Weights of a small multi-label image tagger: patch size [4, 4], 21.6 epochs.
Rows from block 3, named by matrix and row number. Rows with one number belong to one neuron. Each number is 128 + 24 x the weight over its row's rms, rounded and kept within 0 to 255. All counts start at 0. After the name is the row's rms in percent of the matrix's.
# fc1: MLP up (model.blocks.3.mlp.fc1.weight, 384x192), inputs 96-191
# fc2: MLP down (model.blocks.3.mlp.fc2.weight, 192x384, transposed), outputs 96-191
fc1.213 115 [117 147 116 158 120 125 117 113  99 102 116  62  97 121 136 181 132 135 166 120 140 127 133 163 137 115 110 121 176 130 108 133 205 166 124 126 148 149 109  91 111 118 150 132 123 155 141 168  86 135  95 129 149 128 139 107 123 109  83 134 104 122 150 132 133 137  99 114 169 132 129 148  56 128 112 142 145 124 174 174  71 143 100 123  98 112 145 129 132 100 119 122 131 128 159 112]
fc1.214 101 [124 122 124 117 102 147 115 145 130 100 128 176 142 150 129 114  42 116 152 145  98  83 129 116 157 118 116 116 143 120 106 108 128 136  92 139 186 161 116 118 187 128 138  93 123 106 153  86 164 144 124 160 122  99 127 176 135 106 136 117 131 124 139 180  75 142 101 125 135 147  85  78 108 122 151 125 130 111 156 131  97 179 122 116 132 131 134 136  84 128 143  87 158 137 148 115]
fc1.215 116 [137 124 121 150 123  90 116 118 141 108 136 127 147 150 157 135 129 127  86 170 118 145 113 107 121 104 133 151 105 141 166 188 168 127 124 127 120 139 129 139 151 139 114 132 126 152 127 183 125 135 125 138 134 111 135  95 120 127 104  81 151  96 183 124 122 111  95  81 116 123 115 138 109  98 148 138 132  84 166 105 161 105 117 105 108 146 123 144 126 115 158 161 139 136 136 135]
fc1.217 107 [126 141 144 138  94 137 112 138 158  90 138 143 125 169 204 129 135 119 122 197 105 125 129 120 153  92 124 142 125 153 123 140 167 160 109  93 146 101 125 138 156 133 154 131 120 117 141 139 111 130 122 138 149  90 108 135 119  75 108  81 142  88 152 135 140 132 115  95 117 116  76 128 119  80 176  99 135 107 182 162 139 117 147  98 151 117 165 128 108 100 118 157  91 129 159 127]
fc1.219 103 [177 133 132  88 125 122 148 133 140 134 113 130 118 139 141 120  76 124 161 133 114 105 144 138 140 115 132 104 155 142 129 196 113  99 135 106 113 107 192 156 130 114 172 204 103 145 159  76 130 186 101 177 135 105 111 141 109 125 120 130 116 107 180 121 137  97 102 153 107 154 134 118 130 125 131 129 127 100 140 164 106 164 135 136 149 148 125 152 112 133 126 110 116 102 141 133]
fc1.220 094 [122 111 158 140 153 156 132 148 146 124 156 146 105 140 155 130  92 131 135 141 110 117 123 107 140  83 132 151 109 116 134 121 127 155 123 137 141 125 118 132 128 115 142  83 136 104 137 141 129  71 137 119 128 146 134 138  99 134 134 115 121  97 127 122  99 140 133 134 138  34 127 103 121 115 156 130 137 136 134 132 115 103 138 135 171 161 160 123 101 116 142 137 126 135 135 126]
fc1.221 088 [ 95  95 143 159 120 150 130 157 158 127 150 100 123  93 138 136 136 127  82 162 118 162 137 118 117 125 121 150  92 114 132 135 122 122 101 152 135  92 143 176 113 131 136 110 117 115 148 179 133 126 101 169 148 121 126 154 132 141 139 135 127 125 192  94 148  95 128 105 113 146 117 105  95 119 138 119 120 123 124  91  86  49 137 122 147 122 112 147  93 114 221 178 141 112 150 116]
fc1.222 110 [156 126 113 131 115 138 157 145 154  72 169 131 122 163 156  94 107  55  92 174 100  89 126 113 137 142 122 147 113 116 137 167 156 135 140  98 106 143 158 165 132 107 151  94 139 104 108 168 122 140 118 174 116  94 126 154 105 118 141  85 118  83 137 104 133 143 112 146  86 153  96 140 128 105 159 129 113 140 144 115 108  90 154 106 117 134 146 119 145 113 134 146 122 113 134 130]
fc1.223 107 [124 122 129 157 115 126 120 145 150  70 181 123 126 172 182 141 140 132 120 183 105 118 152 127 179 100 129 146 111 143 143 161 170 163 124  94 148  90 146 141 162 127 171  92 114 141 115 168  96 134 102 128 126 102 114 114 103  91 108 107 120  73 152 135 148 139 120 126 115 135 118 115 104 108 179 114 134 116 163 151 117 100 125 133 146 107 161 133 111 108 139 170 143 132 145 103]
fc1.224 072 [107 113 174 100 137 157 132 120 134 134 153 154 129 152 143 113 114 119 124 147 115 154 120 116 129 107 129 118 108 126 116 138 158 134  74 134 126 120 126 124 128 124 139 127 160 128 140 135 108 134 129 123 122 126 171 138  14 118 115 139 117 112 132 143 124 184  99 142 126 140 111 111 149 110 138 116 131 150 148 134 150 124 123 103 118 151 160 149  59 126 140 121  76 120 133 175]
fc1.225 093 [108 109  68 163 125  74 146 153 135 110 108 118 117 145 144 107 127 135 138 159  90  74 119 125 148  95 151 128 126 123 105 154 150 153 136 149 108 107 120 127  95 154 115  62 128 163 116  99 112 114 146 128 152 104 117 116  93 123 166 106 123 123 132 146 105 142 146  79 123 126 141 131 156 100 136 133 160 136 135 199 150 143 158 106 150 147 172 139 136 120 121 156 128 135 169 123]
fc1.226 108 [139 171 148 148 145 117 127 114 129 101 165 157 120 164 152 151 135  84  94 125 162 114 130  81 146 104 118 149 118 156 131 137 123 157 124 137 183 108 100 159 163 132 145 137  82 148 135  92 149 147  72 131 128 124 126 163  84 125 165 129 122  87 124 139 164 131 147 118  87 148 112 139 145 108 136  89 120  79 147 134 118 114 184 125 149 132 146 135 116 134 116 139 130 126 133 105]
fc1.228 095 [118 168 126 162 121 152 146 114 147 152 104  86 119 142 122 102 139 136 122 148 126 149 148 132 131 114 113 172 175 158 137 135 151 137 115 145 119 135 149 159 108 128 150 136 139  42 127 160 117 124 141 161 145 134 130 144 133 133 131 138 127 120 146 143 180 129 123 140 139  63 120 165 124 132 137 108 109 113 143 165  97  85 168 140 119 111 139 120 111 114  83 184  15 123 129 130]
fc1.229 094 [159 149 147 128 102 133 136 135 143 131 126 136 165 179 150 135 133 104 105 138  92 119  92 109 151 134 138 135 131 112 172 163 148 122 128  99 132 105 179 127 122 119 140 160 132 150 102 143 126 115  81 120 155 109 138 138 119  92 158 123 116 104 163 120 180  97 163  87  98 134 121 134  89  87 142 133 129  65 176 112 145  98 160  99 172 127 123 131 139 115 104 178 107 105 114 150]
fc1.230 096 [123 104 115 126 114 169 155 118 122 110 133 130 136 158 161 128  74 134 130 132 169 128 134 139 187 108 132 134 111 159 144 162 154 119 121 120 123  56 164 141 148 121 165 167 139 196  87 125 126 142  75 141 123 117 132 145 130 105 115 133 118 106 150 166 170 121 124 155 120 131 114  97 104 117 138 128 161  78 154 127 141 154 140 125 131 115 140 123 103 146 154 105  80 107 134  89]
fc1.231 091 [130  73 180 149 135 136 119 129 118 106 137 139 112 116 145 160 106 151 119 131 102 135 165 111 122  47 125  81 120 117 142 147 109 111 123 107 157  97 143 124 136 106 181 152 157 148 167 127 144 106 115 110 107 138 119 129 123 120 123 144 129  58 159 135  80 148 104 137 107 136  96 103 121 134 134 155 153 117 113 126 111 119  97 156 136 134 143 141  99 105 183 124 165 131 124 113]
fc1.232 105 [131 151 122  95 130 129 134 140 164 110 133 182 157 202 143 120  92 120 111 122 137 100 118 128 163 112 119 105 103 148 155 137 140 156 123 101 136 117 152 124 166 149 132 139 110 139  93 134 134 126  93 140 107 101  69 102 120 101 146 114 158  96 108 131 152 118 118 129 121 118 141 126  98  91 177  98 129  60 145 111 120 123 168 109 165 129 120 119 134  95 117 146 122 146 125  83]
fc1.233 092 [126 110 165 102 117 144 117 128 146 111 136 152 118 126 153 144 107 136 143 141 125 135 153 152 123  97 142 116 116 111 116 103  94 115 112  99 170 160 110  92 159 133 119 127 149  91 190 130 136 133 125 103 117 117 112 130 136 122 145 105 143  97 155 139  46 123 120 123 145  99  80 112 110 125 135 134 139  94 124 112 130 120 117 144 135 148 135 121 106 115 140 133 180 135 131 139]
fc1.234 095 [ 98  96 146  79  96 153  75 126 163 125 139 145 110 137 136 110  99 143  93 146  63 127 121 156 131 108 127 125 123 131 141 154 132 116  89 130 110 145 163 123 113 121 128 124 141 117 125 168  91 108 170 114 147 102 161 129 140 113 112 104 154 124 134 133 122 146 125  63 124 141 131 120  86 109 148 129 128 159 158  96 158 120  88 111 142 157 142 139  86 122 115 156 113 158 151 175]
fc1.235 082 [104 105 168 106 141 144 127 160 106  99 147 116 113 134 168 130 150 151 115 144 125 147 160 131 118  96 108 149 102 123 120 148 114 120  91 129 127 117 132 106 111 126 175 149 142 128 156 128  99 109  85 119 146 131 146 138 101 105  82  83 123 120 162 152 110 163  89 147 142 154 106 102 158 120 136 112  96 137 157 139 130 127 113 130 144 138 168 130  75 170 118 139 113 128 153 162]
fc1.236 093 [139 147  99  99  99 134 112 140 152  83 141 172 109 158 160 118 144 120 146 161 134  88 121  88 113 103 122 145 128 149 155 139 172 148  88 139 155 104 114 147 135 151 163  95 110 158  77 119 134 121 147 140 139 118 147  92 145 103 115 109 138 107  88 129 173 167 136 111 100  89  98 193 104 109 153  96 151 114 144 132 125 134 158 112 112 130 139 141 103 141  80 143  91 137 119 137]
fc1.237 089 [132 142 145 110 121 173 123 121 164  93 117 167 118 147 158 126  84 113 113 161 114  81 116 121 130 114 129 100 128 118 129 137 152 127 111 123 158 156 140 150 162 131 100  91 132 143 125 113 123 129 144 157 110  73 142 179 105 126 146 134 163 114 116 143 101 121 135 127 124 125 101 106 103  88 173 138 144 142 154 132 136 149 117  86 146 140 133 139 129  95 148  95 145 108 158 143]
fc1.238 109 [ 86  76 147 133  91 105 107 117 176 108  85 149 138 141 145 154 131 100 102 143  84 132 157 127 127 125 138 149 103 123 107 143 159 142 112 162 180 127 159 121 159 136 165 116  84 121  96 133 124 139 106 136 145 130 111 111 120  83 146 142 119 118 151 174 116 114 144  87  78 156 105 142 134 130 157  84 101 122 147 137 115 141 112 125 131 134 104 122 130 107 122 120 116  54 129 108]
fc1.240 097 [179 140 145 135 128 145 151 117 117 103 129 149 137 168 136 138 106  84  88 149  89 123 147  77 137  91 116 106 135 118 129 174  99 132  99 134 133 146 149 173 174 117 162 170 100 137 162 150 121 117 132 169  82 122 132 153 127 109 155 114 135  81 155 141 137 126 133 142  64 100 104 106 141 102 159 110 153 104 141 151 123  97 159 129 144 142 123 120 114 110 173 117 112 122 145 127]
fc1.241 101 [ 76  84 123 133 118 184 114 104 157 104 119 122 108 135 163 139 108 121 134 156  70 129 140 138 124  94 114 128 100 126 118 117 129 147  91 132 131 153 144 104 108 102 139 151 158 135  90 100 139 135  95 120 118 141 147 149 123  85 148 127 114 103 120 135 118 115 117 128 139 151 107 125  84 113 144  98 135 135 138 126 144 186 137 120 176 108 158 145  38  99 122 125 130  88 118 111]
fc1.242 107 [155 159 162 110 120 116 139 162 171  92  87 142 123 133 132 132 134 116 155 136 150 111 135 120 143 106 126 137 134 124 139 116 139 121 150  79 127 141 140 151 104 107 144 148 168 130 115 113 102 125 146 114 113 105 145 129 133  86 130  57 121  80 135 128  94 159 106 133  89 113 112 152 146 117 137 125 109  45 117 140 132 158 110 124 134 120 160 125 147 105 130 119 153 133  99 126]
fc1.243 092 [ 74 135 157 155 109 156 124 125 162  97 125 105  89 133 166 157 115 128 111 154 131 154 154 139 125 106  83 132 124 132 108 153 157 159 112 113 148 142 156 164 126 120 177 124 140 133 126 158 139 121 168 160 135 110 128 134 106  96 130  64 103  64 115 150 130 129  91 107 139 109  99 116 123 111 157 124 114 109 144 171 139 117 152 137 171  76 148 132 108  96 157 150 126 118 136 141]
fc1.244 103 [145  96 110 123 117 115 108 130 142 124 106 163 139 143 137 160 148  92 129 123  79  98 142  72 114 118 134 133 136 112 111 182 143 145  91 159 188 129  86 120 167 146 185 112  92 137 128 147 155  79 106 149 161 128 128 111 137 102 117 142 120 107 142 145 130 156 137  61  63 112 113 140 139 124 129  88 105  94 159 173 101 120 136 131 102 138 103 145 114 119  99 119 129  99 143 121]
fc1.245 098 [120 147 128 147  95 140 110 134 174  81 144 123 138 173 174 145 111 122 115 195  97 119 135 131 148 104 116 164 138 132 111 134 173 155 137 128 129 110 123 132 154 166 132 117 117 136 112 156 127 130  94 145 112  81 112 127 119  86 114 105 154  73 156 151 138 116  97 104 143 113  82 115 105  94 199 108 119  99 180 152 120 122 143 105 142 103 147 126 113  99 132 156  98 104 159 118]
fc1.246 099 [130  99  88  88 132 115  92 127 159 108 144 106 122 166 142 101 129 101 138 108 118 136 162 131 143 121 145 125  99 134 126 100 147 114 114  97 138 150 132 100 151 119 132 126 112 146 154 158 134 140  94 125 192 145 110  99 146 106 110 128  70 121 106 110 121 116  70  39 129 158 145 104 107 135 131 122 121 118 119 133 109 123 134 142 131  87 127 122 112  89 143 123 148  92 126  63]
fc1.247 112 [150 142 115  94 128 139 135  75 131  86 122 157 113 145 155 150  75 128 120 125 138 107 135 123 140  98 116 110 160 133 128 137 152 129 131 103 106 132 153 131 139  89 130 162 157 177 156 104 131 161 128 103 108  96 137 101 112 106  78  99 116  81  76 151 100 110 108 128 129 159 105 125 133 113 126 128 101 106 160 179 187 163 108 133 123 110 171 116 144 129  71  94 154 146 106 118]
fc1.248 106 [100 131 136 143 146  98 130 119 130 131 133 136 151 188 155 131  82 143 117 155 129 127  93 145 159 110 135 118 118 133 155 151 165 134 115 107 140 110 143 108 140 162 151 127 110 159 124 130 131  97 112 132 114 113 124 117 117 120 142 128 182 106 155 160 144 141 155  60 138 121 139 130 125  46 176 102 145  78 160 133 135 124 164  92 164 148 131 158 108  81 138 144 124 148 124 134]
fc1.249 102 [144 145 111 129 122 153 135 139 134  77 159 127 135 160 158 120  99  67 122 164 128  99 117 105 135 116 159 100 127 119 133 132 153 164 152 117 113 128  92 168 143 114 136 126 161 158 112 127 114 132 120 142 133  94 100 140 114 128  68 113 117  89 113  97 138 150 102 122 119 127 112 161 126  87 150 117 137 112 145 125 121 139 147  94 104 114 113 167 137  90 125 133 137  87 105 120]
fc1.250 108 [105 131 149 124  91 161 116 118 147  77 103 114 136 158 154 136 149 115  95 171 121 135 134 157 129 113 137 135 129 113 130 118 163 129 131 112 133 154 142 147 138 126 106 134 143 101 125 138  84 108 113 156 146  78 135 165 140  88 130  78 122  78 141 146 144 103 141  84 127  91  73 144 101 103 150 117 136 103 166 156 167  95 151 114 144 119 157 135 132 108 122 131  86 140 152 122]
fc1.251 091 [117 130 139 103 113  98 146 165 125 135  98 144 136 171 123 154 112 102 161 137 111 122 169 147 136 100 134 110 136 130  92  88 121 123  77 129 121 149 114  84 142 128 140 116 116  87 102 113  87 127 173 127 108 138 148 138 129  96 137 126 144  41 148 196  90 169 113 150 122 129  88 142 157 146 142 124 128  83 132 123 117 142 122 173 133 134 133 121 103 142 102 113 139 104 159 162]
fc1.252 093 [147 154 180 148 118 122 121 141 108 123 129 124 126 117 153 160 114 131 135 190 149 125 118 164 127 129  99 123 164 139 129 116 136 141 127 114 101 137 139 134 124 123 118 128 151 131 142 118 126 117 130 163 183 101 149 126 110 131  98 105 141 106 193 137 127 140 116  84 113 121 105 135 127  82 161 126 111  69 177 138 143 142 118 113 132 173 141 140 134  74 134 125 132 133 104 176]
fc2.213 121 [126 114 107 131 165 150 104 145 103 108 137  97 137 124 111 132 142 145 129 135 132 100 138 121 115 117 169  98 151 130 135 125 134 104 126 158 129 139 144 147 103 110 119 112 148 106 122 126 156 108 130 126 127 130 150 124 116 155 180 190 140 111 159  84 142  90 140 106 184 118 126 123 108 180 112 109 132  99 133 127 155 118  96 124  76 123 135 162 128 120 130 117 119 182  60  81]
fc2.214 107 [104  88 115 130 100 149 138 139 113 153 146  97 129 133 143  97 127 127 105 103 118 116  90 128 133 157 140 122 102 145 123 178 130 164 159 131 108 152 135 149 126 142 134 152 116 131 122 138 122 151  94 144 133 171 142 151 111 134  95 128 113 140 138 135 143 177 123 148 156 127 154 110 116 131 102 119 112 108 153 152 125 153 160  91 132 117  96  82 145 166  91 157 117 124 166 159]
fc2.215 094 [125 134 136 176 121 155 147  71 112 113 135 116 124 173 145 122 124  95  53 114 108 153 139 149 144 112  87 145 164 171 196 165 119 168 116 128 102 129 144 129 152 128 122 121 127 116 122 137 131 109 131 115 109 129  83  99 127 135 143  72 135 123 130 128  74 134 125 139 149 102 139 139 130 124 139 123 159 154 112  96 141 146  96 118  98 149 155 158 133 109 132 144 161 142 119 147]
fc2.217 055 [140 128 149  76 108 138 152 115 135  94 144 179 152 119 173 126 118 119 163 231 143 128 146 138 132 153 135 180 110 156 121 113 121 123 124 154  82 114 111 101 157 165 133 127 142 110 128 135 134 147  58 122 187 112 127 148 148 151 140 126 156 101 139  85 114 126  83  98 104 121 141 131 169 132 165 127 114 109 123 158 129 117 141 124 156 151 111 152 130 116 119 116 123 117 137 131]
fc2.219 114 [ 75 113 117 137 113 149 112 174 106 133 128 130 124 147 134 124 144  70 151 107 135 103  91 158 119 124 147 119 142  97 147 135  94 116 142 108 141 113 110  90 145 113 128 142 144 159 119  73 165 115 111 158 155 129  77 145  97 142  87 162 103 119 158 125 153 115 137  83 122 147 118 138 128 173 107 147 118  96 153 132 113 149 128 123 115 189  82  91 161 151 104 131 111  95 134 158]
fc2.220 108 [142 180 114 141 108  92 121 137 139 158  99 129 121 154  97 109  98 115  72  97 126 116 103 146 111 172 127 121 183 138 153 137 143 138 175 126 188 152 119 142 122 101  99 109  98 105 145 107 163 181 194 190 108  97 132 165 133 111 104 129 136 134 104 132 133 145 144 124 138 138  93 149 117 140 122 114 121 149 136 140 119 128 133 108 125  93 136 101 120 155 142 158 162 140 128 160]
fc2.221 099 [ 81 144 120 158 102 131 100 119 115 159 133 151 116 162 139 152 116  99 128  99 136 130  98 152 113 124 156  82 187 136 152 123 116 128  97 139 137 132 112  97 158 118 135 130 102 126 147  99 171 173 106 123 134 128  78 142 116 107  57 138  92 107 158 114 130 109 108 153 145 166 122 128 135 169  88 112 117  95 155 126 140 115 123 102 115 197 120 110 127 157 158 122 135 132 128 161]
fc2.222 084 [121 120 112 132 109 128 134 130 108 113 108 105 153 161 185 132 143  88  98  98 104 139 107 167 186 162 149 123 163 133 123 155 125 135 170 120 127 144  75 133 124 164 161  98  91  92 112 116 128 133 129 114 135  99 102 104 141 111 136 138 108 142 146 121 118 115 160 104 145  90 121 108 167 137 138 106 125 117 185 162 130 171 121 123 111 153 118 122 139 109 129 167 133  97 159 137]
fc2.223 092 [106 109 114 105 127 111 131 129 159 101 130 142 155 147 170 146 144 100 173 144 138 121 131 105 115 126 113 141 114 150 114 125  84 112 163  75  97 177  95 101 131 154 181 166 141  95 131 103 101 148  96 160 143 121 104 129 178 134 141 125  95 107 117 111 106 141 108  89  91  31 160 124 183 112 136 140 129 135 143 143 122 190 120 126 102 111 135 132 141 137 108 137 137 117 152 122]
fc2.224 093 [133 143 134 127  88 167 156 155 125 164 122 139 119 138 114  89 127 140  89 109 121 103  79 132 145 139 129 123 132  83 159 130 106 107  93 165 146 171 132 106 156 131 190 109 132 126 138 113 155  96 179  80 137 104 126 164 119 129 137 121 129 145 129 115 167 136 164 129 147 163  98 151 122 167 116 170 125 134 143 113 128  97 104 120 116 129 111  84 180 128 107 154 139 127 133 127]
fc2.225 090 [182 143 133 140 124 150  89  88 121 150 164 153 145 132 115 168  88 144 123 119  99 121 112 122 116 151 131 132 171 136 153  93 113 133 122 119 104 153 126 115 132 170 115 167 143 112 109 141 163 155 134 148  96 113 137 175 151 140  97 150 120 143 142 118 104 180 151 103 116 133 119 127  74 144 100 151 135 120 149 113 129 110 105 111 129 146  80 135  87 132 159 116 119 151  80 143]
fc2.226 104 [116  99 115 156 147 118  90 123 188 101  91 144 146 131 106  91 126  98  91 124 127 137 115  98 127 144 190 159 115 118 122 150 113 120 164 111 117 151 154  98 157 113 110 145 169 133 120 100 180 128 159 102  88  86 103 135  97 115 122 185 164 140 115 142 135 131 123 119 124 148 143 160  78 135 136 108 111 144 106  89 128 111 198 142 166 129  96 200 111 153 122 133 138 128 124 161]
fc2.228 113 [157 101 101 151 126 150 101 127 123 144 168 120 141 121 113 121 184 162 138  74 123 127  97  96 110 117 125  89 131 122 134 131 100 127 146 130 143 152 190  96 134 119 117 121 132 121 137 119 150 127 152 159 139 130 180 154 135 135  99 143  99 113 102 154 173 102 166 115 135 112 106 107 122 174  64 114 146  90 153 129 128 120  96 130 112  67 114 122 181 155 109 128  91 152 130 158]
fc2.229 084 [162 131 131 128 143 130 104 142 132 110 167 142 105 131 101  92  91  91 153  96 121 134 173 140 148 117 100 152 119 144 119 129  87 153 103 156 123 163 137 149 173 141 170 126 118 115 165 126  88 152 126 120  97 115 110 158  80 115 154 127 100 144 106 133 111 176 131 123  87 160  93 149 121 122 149 170 147 143 135 118 107  91 116 128 123 109 146 126 133 123 133 124 127 118 122 156]
fc2.230 089 [167 136 111 129 120 156 121 135 120 161 137 124 169 117 123 131 155 165  97 134 143 124  95 121 110 165 149 121 109 132 156 143  95 138 135 122 115  76 122 114 135 128 103 135 150 144 132 143 163 150 127 117 113 103 160 147 105 147 101 121  90 113 114 138 158 115 158 112 133 148 113 129 129 135 112 136 165  88 134 151 125 132 118 110 129  85 122 124 149 128 131 169 114 142 116 168]
fc2.231 088 [161 105 160 168 135  94 113 141 127 133 154 147  79 160 122 154  86 139 119 108 109 175 104 111 121 133  77 109 163  74 141 144 123 123 141 104 117 139 140 129 105 136 112 161 116 145 155 132 160 131 106 100 140 184 154 138 109 108 122 112 108 144 155 185  74 112 159 151 134 120 115  66 141 128 112  81 153 143 156  76  97 173 147 126 127 144 122 124  93 155 172 125 134 159 142 131]
fc2.232 101 [157 139 114 165 105 155 164 185 148 143 133 110 162 150 142 127 127  98 152 117  97 126 111 119 116 162 124 133 103 115 101  97 123 119 140 116 137 141 143 158 128 130 108 116 154 114 113 113  98 125 155 110 157 118 112  80 135 121  58 127 147 117 146 161 132 180 115 138 121 131  93 120 145 121 164 153 143 148 125 116  99 108 145 128 164 129 152 163 100 116 114 154 155 135 154 160]
fc2.233 105 [116 140 135 156  98 128 110 145  88 170 142 160 135 142 122  97 117 164 136  80 106 124  77  79 126 132  91 121 139 126 120 107 133  96 136 109 134 162 186 168 162  80 112 139 118  77 150 107 174 113 132 109 160 102 184 105 135 156 135 119  83 133 132 158  75 139 144 145 133 107 146 101 127 153  92 113 130 109 157  98 148 150  98 122 123  82 113 117 138 165 156 141 161 162 133 162]
fc2.234 098 [120 157 133 209 140 129 119 122  68 128 148 151 141 140 142 108 160 148 130  82 120 137 134 129 102 114 126 118 139 166 174 145 132 137 102 107 183 109 131 150 161 180 120 104 164 126 159 117 173 116 119 130  99 129  86  95 109 154 135 122  99 113 109 138 144 123 149 117  89 149 123 123 147 136 141 124 135 141 127  95 117 132 137 110 141  98 118 148 121 123 132 122 143 140  93  61]
fc2.235 099 [104 125 120 164 123 140 141 117 186 109 160 128 125 125 108 126 118 141 146 101 115 143  82 110 129 125 145 122 149 152 142 118 142 118 164 123 124 120 145 139 125 147 135 135 119 134 121 124 157 149 140 112 120 102 137 109  88 139 147 143 140 121 109 173  94 142 157 118 106 176 133 121 161 156 120 146 139 122 148 154 119 106 127 115 103 148 123  90 117 157 131 105 122 168 138 134]
fc2.236 095 [109 151 122 145 145 101 160 117  95 122 155 133 121 144 145  66 138 114 106 141 118 104 118 109 117 138 117 152 164 121 160  73 114 112 107  47 124 176  81 114 130 136 154 163 153 112 165 147 135 113 102 112 156 132 172 109 117 126 109  87 136 160 144 102 107 144 126 145 174 133 131 138  97 128 118 184 107 110 145 142 171 130 132  91 126 172 105  72 136 138 127 138 162 128 168  97]
fc2.237 078 [156 108 157 147  87 100 129 134  92 146 129 104 127 118 152  94 146 146  80 123 132 157  88 134 124 163 123 140 125 108 130 139 146 126 157 110 148 108 114 118 115 150 130 128 121 161 148 126 111 127  73 126 146 144 101 161 153 112 136 115  87 129 144 133 128 164 143 143 158 145 117 112 167 136  99 117 117  91 157 154  70 141 167 108 139  89 125 117 126 135 141 138 125 160 202 123]
fc2.238 115 [ 97 134 102 157 169 103 132 104  90 115 125 162 111 125 122 181 148 145 115 135 147 102 106 142 128 173 131 104 114 135 154  99  96  99 127 180  96 115 149 144 124 138 126 109 133 132 134 112 141 142  80 120 133 129 142 127 117 162 173 135 100 118 134 134 127  83  76 146  76 114 142 143 123 136 131 135 123 125  87 127  82 148 106 136 125 128 144 140 134 127  92  87 157 157  86  47]
fc2.240 097 [192 150 116 136 143 128  98 106  96 145 141 140 133 105 156  98 158  96  98 102 104 124  89 129 150 140 148 111 156 114 111 125 101 112 147 117 129 147  96 130 138 137 109 136 169 143 160 108 137 128 128 133 123 119 101 139 120 148 104 171 118 124  98 139 178 140 133 116  87 119 148 146  99 115 115 161 110  97 117 159 161 126 183 118 124 154 113 114 151 138 158 131 145  91 107 119]
fc2.241 086 [ 96 114 155 152 151 132 163 100 117 137 134 112 168 123 145 140 119 120 124 140 115 113 105 136 141 105 131  83 128 117 152 119  56 161 121 137  97  87 160 151 142 177 130  89 123 140 140  85 137 108 144 129 178 165 135 128  61 168 171 139  89 129 147 149 141 103  94 107 154 143 114 161 119 152 143  77 135 117 126 143 108 138 124 132 158 129  92  91 144 119 106 126 101 122 127  94]
fc2.242 092 [137 104 120 127 135 148 119 140 110 134 105 125 183 121 118  97 117 166  77 131 115 150 132 104 175 145 146 129 124 128 101 127 134 158 147 128 106 148 125  97 148 119 133 127 121 147 173 155 128 110 136  95 116 127 163  88 136 115 121 143 182 135 155 132 125 129 113  99 104 141 123 135 154 138 123 142 108  91 169 136 131 148  98 119 190  98 102 133 109 106 131 126 159 185  52 128]
fc2.243 081 [101 141 117 137 103 128 164 123 118 135 117 132 102 107 134 122 120 125 122 146 145 128 128 185 134 141 142 128 116 125 118 144 127 127 123 109 144 144 107 121 144 140 158 113 125 101 123 152 133 173 147 173 106 124 141 130 103  99 103 126 135 117 174  90 122 117 108 146 121 124 116 138 173 151 154 113 100 150 126  60 152 113  83 118 164 130 142 111 122 116 114 160 157  91 148 149]
fc2.244 108 [143 144 108 107 143 111 124 127 111 145 149 165 122  46 104 169 150 178 139 127  91 138 128  85 131 130 184 107 134 143 115 105 135 103 127 171 136 124 125 136 131 143  94 151 110 131 123 172 146 156  92 110 132 110 168 122 111 167 173 196  95 146 165 130 112 111 114 111  87 126 170 118 115 136 121 102  93 108 141 125 108 154 128 116  93 133 102 163 110  99 132 128 134 173  37 102]
fc2.245 052 [193 192 154 106 130 116 154 173 113 128 128 128 117 105 148 117 113 125 130 177 134 158 144  87 157  89 110 130 142 136 120  83  99 133 128 111 119 107  79 117 143 151 135 129 104 104 122 109 123 134 101 114 124 147 182 119 113 142  98 126 113 128 136 154 116 151 102  76 111 120 149 125 174 156 147 152  91 176 169 154 128 117 148 132  95 124 123 118 134 134 104 131 135 121 145 134]
fc2.246 103 [117 139  93 153 139 147 142 140 128  92 131 100 138 142 130  87 121 113 154  85 118 125  53 161 113 132 160  88 105 168 138 144 159 134 147 131 129 147 105 151 113 147  93 149 109  98 121 125 129  67 128 125 124 121  69 186 103 127 182 152 114 146  63 110 138 142 112 126 149 116 145 154 118  91 118 140 125 124 138 122 105 114 141 137 175 121  87 173 126 146 137 118 125 119 152  85]
fc2.247 103 [152 107 153 127 105 140 107 132 120 145 127  95 124 146 120 118 132  85 135 119 115 108  97 163 105 134 154 121 128 113  98  98 127 154 134 139 130 121 129 140  99 134 113 181 121 118 114 159 132 110 124 151 143 100  95 145 148 123  87 156 134 129 143 149 145 127 158  76 123 143 128 124  89 137 110 131 134  57 163 128 146 108 152 121 122 192 116 127 128 146  98 156 154  88 105 187]
fc2.248 107 [132 127 117 108 118 180 144 143 152 121 128 103 197 121 143 115 115  98 133 117 134 142 162 104 111  95 103 159  97 150 126 113 108 131 175 130 146 133 146 123 141 163 107 115 113 108 139 140  70 156 154  99 136 118 147 134 106  94 100 125 145 121 105 122 132 129 121 145 122 149  91  99 162 160 177 130 131 157  91 135 122 121 119 129 103 126 183 148 105 136 115 134 129 127 135 125]
fc2.249 095 [ 86 142 148 131 104  93 145 147 129 109 145  94 146 147 118 159 125 145 125 127 176 144 108 134 127 164 114 135 106 195 146 154 104 150 155 122 136 104 132 133  97 135 116 137 110 123  86 120  95 139 132 129  80 167 148  87 147  62 156 139 137 110 106 151 146 124 122 185 126 126 101 127 138 128 137 125 100 178 156 151 133 156  93 114 108 144 167  96  85  98 104 101 107 117 178 115]
fc2.250 091 [170 126 147  88  80 101 147 142 171 114  66 139 124 117 145 123 106 146 158 146 104 133 124 120 158 135 108 137  89 103  90 155 165 154 176 170  99  76 129 145 110 130 144 120 129 139 136 146 100  92 118  88 118 131 137 145 120 114 194  97 160 144 138  96 106 128 129 152 149 149 120  71 132 137 153  92 122 104 119 108  79 156 147 128 139 102 133 144 139 135 141 123 187 161 124 112]
fc2.251 098 [ 89  87 100 114 133 155 159 145 103 131 130  80  69 111 134 150 116 134 149 104 136 128 123 137 143 101 132  86 152 130 102 107 155 140 122 164 127 151 161 149  99 146 157 110 125  95 114  97 141  94 128 152 113 139 139 128 122 110 119 100 101 184  96 113 113  97 107 142 124 114 132 136 189 107 113 115 130 177 149 116 113 170  71 137 120 149 174 106 103 206 115 141 154 121 163 145]
fc2.252 101 [113 115 122 158  91 103 111 103 139 112 136 102 126 122 136 118 117 138 124  91 145 121 173 124 157 126 129 149  85 147 121 172 163 113  74 151 151 126 135 122 137 101 151 148 101 120 116 113 123 168 181 128  99 130 108 137 126  88 134 132 122 114  90 157 159 129 117 136 143 105 144  85 153 173 134 125 126 130  99 144 156 137 131 127 120 130 128 113 123  94 145 146 138 131 185 139]